From a checkpoint of a small sound classifier.
Training: 3700 steps, batches of 128.
Rows from block 5, named by matrix and row number. Each number is 128 + 32 x the weight over its row's rms, rounded and kept within 0 to 255. All counts start at 0. Numbers have three digits each. After the name is the row's rms in percent of the matrix's.
# weight_ih_l0: GRU input weights (gates r, z, n stacked) (model.rnn.1.rnn.weight_ih_l0, 576x384), inputs 0-127
weight_ih_l0.125 103:196070090162172120219158172122115178122140194103113144121182135108164120116198079178155103160101167172168149142123137139123155201196113178126131114135089074091104126134147126073126168236096133143106151137110157108093094092092067147047181144043148117166110161178072127107126114096206111135072139129102134118115123132119101129067162157110080123180108086126117117110144143113139169113073
weight_ih_l0.126 102:106123145131148163101059172081113112207121116120147129101107114086087171159157196096098160101134128107120141152128182118076120140103115092136145141097117129165103115115149093139145149106126169147124157176116125125125143086116113166110064112126110086090069145121109146131169113102063138133109162129144175137118158122159126094122109145106151126057162120096130140077177106138117110151097
weight_ih_l0.127 110:075123104089167145026096105187114135131115146199091123094105151175115097104136193090099163131115128145100141164177096133145115123088125123086139160118154117136113138105083126142108157075174094062120089120123104159123072100098132171126148132115126130084101150144128174139169075114116100168136173178138183155149177121132142125094189155162080154051147129148101156114148104146121136152169
weight_ih_l0.128 106:117155056136097183084101166176150157184152142083145168136108139116132124143173122151100118085097149112162142148128134176238132090060109089060116105076111118154129061087110139093135142075098130128138143155197146134148102132148128144163154120129178144153160137176135072125139121168170121117136075156072099126135121117107053154130133105095116150122161157105047124134090065097191108097112
weight_ih_l0.129 106:128097145165118096182101101095087168160136095107132095154132124146153116063111078138127146133136105142089134111148201108118162159160084082136087148100099119043140121135058154170089106125069097138116134190103115084131150099109181085168159105181180165139183138056140150121163071091142088181085054138148136124151136064108142142143187145085136087132133103132165179144161137104144132078125
weight_ih_l0.130 102:093116134144160091136174108157140206104174094058090137135113136104165103110117120123111154190122051095165143181149065159032109182113125111126096199151140151155127150142120138157161090121093155117091108135185090158093155124159100158108144089128144122114105128163095148087165178075139099218159095128155170104155106130133174135128106184033131131150133121123049132111127111118045145098151
weight_ih_l0.131 100:129128153122116082131116150181105102118068112134139137118118138149090138160098163112099094132198134156134102112133146123063169072075127086107134145108120097186126131085109074088216087152173097061149090145147122087108157105132140115184105065137163141141125235138088157160154122140111118103127139127099136073098157211159117124122159121135117108137154082147149127165133121107120135081162
weight_ih_l0.132 105:089133165117139152170097136144159108149158106109134101133174129105115060101189104142093196156119140169165131141178154179200172181145100217152092139137154136141118196144168134139114152104094108139118104041154081102141173145098118125147176112074121161152136157127119135146117115089211061131095168173113084110160129115104105137160151165142133125061075117123135172122142142100111128108145
weight_ih_l0.133 103:144116149093129135131181089137139193161173160122113069163114205166130050121132126115160162116101109141138086142168089123120154060133156147090155136109184150137183130163112123096125107120145173111140137157157098063148137169176189124134092161140086051086115120100108121119116203129045139100150109090146152078105159131126119146080185111134120078083149081110078167101193126192139177164096
weight_ih_l0.134 106:085119163163104104109109114112226081111096105123161089164185155109124078125080171133105128144149143160119174136159127070121136177166136133159124120086129138102140136143094139119117117123094123138100093102151185161185182134134111157109131134139135143114116107085097130131124134103131064071097166204130080092164075123118122133095090129175188129076201164080165133148150149064108096104159
weight_ih_l0.135 109:165119140142130134095183120144090121185153157076119156134125097124185175153086153106140141101101085078136109143146137153114085066110137180146151065156141109159140130118115126105153125152112152175149159099195135073086121183123157185111127116199075162137078113116131134105158138156109178117119109169177122110179078147159148121140162062150112108107169139098179170105098216093137108108169
weight_ih_l0.136 100:134132120102136167134139176103201093135129133089132095115132103114176129149137111116085145144180105142128077147147100140150163150134132102132115166121104112107151097112101161111166155093103053144169145129216112127109172129118126129171126134165140094166152110107105143174124135076066129093107055093202014149172049136136108132113158124143138143155172163158111136154066134106143123180130
weight_ih_l0.137 102:101184164138171086119115142120162124168084044154118163157148129104115107120167079152106093095152162196139094080119100130135074095148150139101161131102134134150145117162091156146102093118062121159138132049150127152149136138125083145069073166124143138117187092090118089077128082077093138135165075121107140157102166180075174118123198118137167089160105128154120159130076141110067129156132
weight_ih_l0.138 090:194123151121103092130143063219074139146108141137148109137184115070143128135138155111123173141149138098112124168167054144141106080083111131170189115164135144103086111107110168110068058130187123164080152119095085125095164162107113139077112131146137157104121103095103072080100123114120190135079155090095163101181139117195158157100167156106107182111155150120109104060145097091080107104108
weight_ih_l0.139 100:098136097146148095144098087149147123103154174163117164130130157134151126091181148129162103145114145092094105094084036131118171123074108151130134110091117148164143186195107140126164139105099124117117087154142129086118088134128081179186120124129094114089167131206167098135173078154130194152099225133163145184120130099113169177120213175095119066089062094159108087084108144113093106036135
weight_ih_l0.140 101:100160165116090179169054120194175136153119120143117133129130122184157123080133134086148140137103094099128164191159112086099133186169075169135111105137096135085148090116109057118040157127133142131144106112087156133160147113111136126149138185097136142129145136071103056090156119112114104136089148097135166168119138119159158124122055167145130114130129138136147081117091067111103127084157
weight_ih_l0.141 099:083098144133142137076129114149129113152100122148134096081161150169186139185099149117121120109097147158114145108112135157030135108153099089197176047079133118155144113123094141123127156114124142154175151119124147152162149141132088114020114074196110144148143176127086157078113119110102143147118094104150142130170201072112129124150144125098126082148112223168160130122187082066198184134058
weight_ih_l0.142 108:150126159165097158112149162123142080070190139145134097131174104089049190100148067152138061185164082145142141202132108116149156186153159087168117155084117109116155097168125112156143105181104116165117161107152125145164129093099147155145117124070080148154104152139110097087128204099124148190167173071123135172115097123132097086119144110133079146179138061153184155107193097140096067160132
weight_ih_l0.143 089:156188144148128138200128136131163149198162081079107140138167142136104116111118152121128194134127068129165081216082113099121099141159130156105139169195098132158116016095142115136141197124141111078173132174131200173112132146121145101114131154126185171149145109181155120163095161143122208080127214092105113148137123115148135132100137132102140147127138181144143179075131101119110164093143
weight_ih_l0.144 110:122118156159127133070084181170127079094120132147087123135166128092170125188139085108142173113147169121058071092150170166120171105187124163140125141149145152128133123109109057121160133110196176122117180141160142109124118092133078121133111163118109128174099140113167119136155120067168143172111132180143122127164106178181101154153134114173129111200099102098136218169079110142102132153133
weight_ih_l0.145 105:170111128065085181164067168070134127127083155096148162084156147163197103138116107068111133144108180160102156109127074151099112123096111114133143133101099125114146071130118114104091164132173133090045092153088147128118131077117205127117121117175151097109143088141124155041092152113158123129066178171142146081114163063151229094071132166177195125137110153109109127113187117107186113118130
weight_ih_l0.146 105:140218107152185086180169139096102137117163128129143114098124100145168056100114084197104101128110194121122127164084183102129137110102185057169172138189124125143160123078129195163146128098098093137062132107187097073135151117120149130139060077065114133102093143128164135121109135200157086053146113131112092107145081081102177130086089107073082112143143138110106117101152128141108073147116
weight_ih_l0.147 102:063166173189106128160130145095196140149097157124111208099129050120075101190153060137113117110130112141139103152149080119076119176162152102069139167137136134145130156106173155098116170136119124108137112121142093154138115153125119126086098148152151128171120042142149061125079074150112173081133124121094143095126135197137081106158170146123111130140150104123142129154187076086074092084132
weight_ih_l0.148 105:068108086111116094111107164133155187123129137166147152108133128135104163162108074132090140186107046120084084101144203107108115158128128136161130140100187148070114155120091124069120162112111211115060169187118138116124178117126099127168126095157121109081069176093102121125174124119138100102152122117170117147127103126135134112070147120171133162129142127053176090146162152116141113138113
weight_ih_l0.149 096:170071121088116135177101115068133112160159173100132081147149130159104124143150177067071117139085119095129092130147133122128138101130131167140138131140122127136174191132150058121137114178113057115178102085143162142127122104135142126124142136118109079104113066144152149121157145134179092206049117151171167161189159143119173153153063153169117146105129176143143085151143083110091147103195
weight_ih_l0.150 109:191053142145165123119146153185109134108112080131125120112117089091137062098059141193165117116147078139097119112098127167070149161197129126101192104137113161110092175157090109181135088119132132077095111170095162153127158142130087136104084139142153068141105169149110101136161098124089143135072151138159120104149141173132131120092185137070151165109086114117123122116077146170141152128104
weight_ih_l0.151 107:114172129127109070167167105147098132145113175156133140162112098191136150083141174122131208153160152120133076077120172121061169113111198106145150124115086151085088099143157104139097149114113122155174154110179136169140094116147118165067138143147117121147095146083138075108107125173154151127110116081140147126179149150212221095113161124104136100129172154097135066144091121116190098126079
weight_ih_l0.152 110:128107157093178155136130155115141116093082166131045071101108144101105145189147179134176082132171109108181162130075136091121121150096107085156166123140146110142142084073129134170143156102167136124178113192154055098171138164170110085016108159136221101088112137168150099096167107109146111170152128164190103108083132169085130095144153137062120145106221120074165045108095102183132196076112
weight_ih_l0.153 104:071149068105152101096038176039091092151144071122133143076090097137084103069122117101121119126124151137101061139113174110139157102137187171109160133139099146093124093100167128111087145199159182148139207159131081084115098150104115090149159146142131120119109090155115132157041091116109127110089103113124117138158132160114199038088136189092165083134166126154134143159151102098127122118125
weight_ih_l0.154 099:132150154101151138132197182188165157067058154138095146128156164110130085135119149103130148113167141126183171101088179120124201077128167149160113120114137180111125073149140141076117123082091078120135110205129117175133109137131133104143069092114164107123158084141079149104121100153098159101139096108119103142098100131119179148121114092123106058076129103130113125147048154092129132137115
weight_ih_l0.155 103:086096119084135099102112153110116115096087126095101108063115132108095112170157116130140184120134095143148129110123131156064184175099108046146109079099100111103170119129194115073134148178155127157143114107105149153123110131173201199168084145085114095141136131099062138177117120195181097187124209162107078113175085117095115143117101124136121124174103156143136148145157170099128134135150
weight_ih_l0.156 105:116085076121143134102119104111130124137119157095128100185145122142140165165188119158163151161098160131186082147116184110192129145140120146100093133158185100174168148086096192120144122153097094117073054131168166074098161154140116117108146160117193089216145140170141105098149144133095144124126097175077103156138160121168158164129164129136119184084108121176078165160104104111155086064163
weight_ih_l0.157 102:121130093109126094138155110154099097112180124143116140159138110098116184120204152151128103152109107143127108173114162145152106119142106137074079088109138154110154124083142109049156118179136172131099156125136099086097141111142151126082092062160162127083143043145104082187097170128120157156166095102165122176116090088107142093084114115101067105165144140142104089161091101146169159131146
weight_ih_l0.158 104:099142141115173123144152109052106143149121064197163155146194110111150158166202098099134164106105068098163101092163059140072115158073091145086135119140138059123195132102223136102079162150135134139143112097107085144157105119082074137112150138108145165152186122153125121134102113156143111191126143091142118151137142122181178140149115098152137135163101133131154129121126159101152121142106
weight_ih_l0.159 099:123080106136123117110136098146122144092154162066174089158105181137125098107101071091093117190116146118133083110108075117204090033125167128136074107124136128167147088106111168146065127157112101115066066180053136111121160134117116124146174186190062137171167154082102170129134113154147148103167153129101127195157154094151109137079122158127129181118116142142117112105114146092084113090089
weight_ih_l0.160 110:115131148131084058109086158090145107083183182102105151152132205140162114103138187145110179173099138109087136104171151141140118170123173181138126117139151102132129172087173183208131135061153142185178137179131126155134054091143088115147053142125159157135103152134197123146118193045121154110131108102077133072077078073172089110127146102126093096150164080137165078140084184141097129175112
weight_ih_l0.161 103:127142086150047169111114136115159065163173088122184076144121105168113141126154132174111187144114126139127139156138092169126134096170153152084178154176113162128121109110159162157165110154161145084123145136129073126178133146089137064117125145148145140136131101083112129095154154105162074112150139218116178064075117097060136054119139170125077149165197190139115048128131082153146103125148
weight_ih_l0.162 093:088153119129130101115128064107060231130126158095126156159167137080126122150114116128088115155079109153094113136132173101099130159111111116125137152126094154137087057065183081139109142181114154104136159125087135111188101117143165151159167095157144082147133092089051134107092104169083123153156124157113128144201117119073188133188157136163119103127128080121135161124115056094138071182114
weight_ih_l0.163 107:105138143144179137129079116199135155102159066165152146116153130114032113133136174115117173135110118142142102170153141178127157111111180163148113160175102153058155156116177119069181141172206147118099146166124131070140107077144082099108124131199127176106053120110070097094115133223120075107124069162120198146111130118148149107157116147162157134169117158123179146178137111073129150121101
weight_ih_l0.164 101:142165163162130151135131141092119102107098083135179133118118132158161099095101103075116128139088129107144113082131085146131109133117169146121139122127150136164158150109153107144152036101059058149106161121178073168143088097180156069082096101135133103143134134129118111106167086191104089161109184135139146114138138149133124197130140092170121126088104105142096142099142078101146125180185
weight_ih_l0.165 107:130103119125149185173148164091162083119148170106113117140093057096123073169160138141159142126148178151147098150123097137114168176160142132080122064127154098086187146099154078132174081211102089177150063058135159124097170147114070130109093132101112149193078160132163147128140098115148184160157143095075145057158142123149136078126117094119155128174113152157132139183149144100079110128108
weight_ih_l0.166 108:151132097107169119083104163099114193138140105127155124141141158193079169173111173152174187118136120135080144112096124167098126096170170125106098124162164119123119136106124171127146041103139141140159075116141127108107127169105101190142079124153167117123072077150124135084121152180096069152087199059089120155073111159114090086155161118111130136113103130144119183155067167102164126106157
weight_ih_l0.167 105:170155123063124211148129055122078136098144109073146108082149098105146141102183131109106118169133168112102111125127146170106206112071211141057150175133123078118118169167125095104149106141142115134161090099113145178090095119117140118124128155137158092174088128156162113108125133030115129077029187113134108112135112159150138161083123198111119164095112096115091137137189165142139155116119
weight_ih_l0.168 105:155148133053131106165179091126088133085154119139157096116086109146128201097119175131114122205171145153096167096127114118133089170128096161151136151115087115138104149112126099132126117096131037158110166131134165164153066091184155158135140151146149143149111074105139155137095094072161161145078107138142071158121089138096150104118102111180159093131155169137165145117108119095130065170121
weight_ih_l0.169 108:142159110129156092123143115169186143089177098117173119137143112064138077193115102074151102096128115165163111132211107123127124141074130119142156126171176099135140153103098109173185171117152122121160115129101077094142163133094118167149138143107164157113079078147137152128113174117146094139136068098119195105171096196128170081112144124086163181197156099082083108163151167124168151149085
weight_ih_l0.170 107:067148118113164125134094119191125232183195121144119112113070076170104148108107089086157171147179103114147129101159128220149149184200116105083090165137103111103177119151119089095133129123211166106047106104148139141092173186115129173158167091123146135072134125071122109165157200089112103137092221111150167131139096171179099118131156116145142079159136118109114121173145095182085150121106
weight_ih_l0.171 110:128197156125090107113040088141104163202108108152118128071116092123129088124169101158099175135078089100198104085117116154089165133112186153143155157184101156155137120163132147124123105122085111161100124110192174160132148134087078080100109110082075106153105172133144199122130145072129121135128151186148085070100177142164153123062150109159120130106123122086157131170129074067147156148118
weight_ih_l0.172 109:116119126097121125155124174153159134219170166143132129172109138106226143075116152109103102191105110174113138105212141138089142078088122161166100109165134151139179104217082128114122126092154097104043107165075159159083196181138138105095165141152095152134178214064097105109083085120127067139162084141153100114134148141131176182136128137110142087115146154117079090099124103079131112136225
weight_ih_l0.173 106:107133115092121151117125173140147180138126155132043136150129201102110167142108074158112146096142124173140122204130123170129135111135114154108122172136146112088160182092134148160100135092124078146114076151109148132127114116156109133106164123105157154149094093098131126111112121092100122210121095078071166199109127170147131142108144162111141071147073180147162100158095150129111131120098
weight_ih_l0.174 099:169137119159173117108080168138171152168116152150151150062124070058124135140098132116151110123139065125150165177098059103138150092104116089102109176167093132137129154105068122127120206162124084174138164127086156093107098158119129081140135133088107118141070132090178148114154129185131144158044149082118152192144078192135120129134146137122157081116145177144154142152139113124201143136150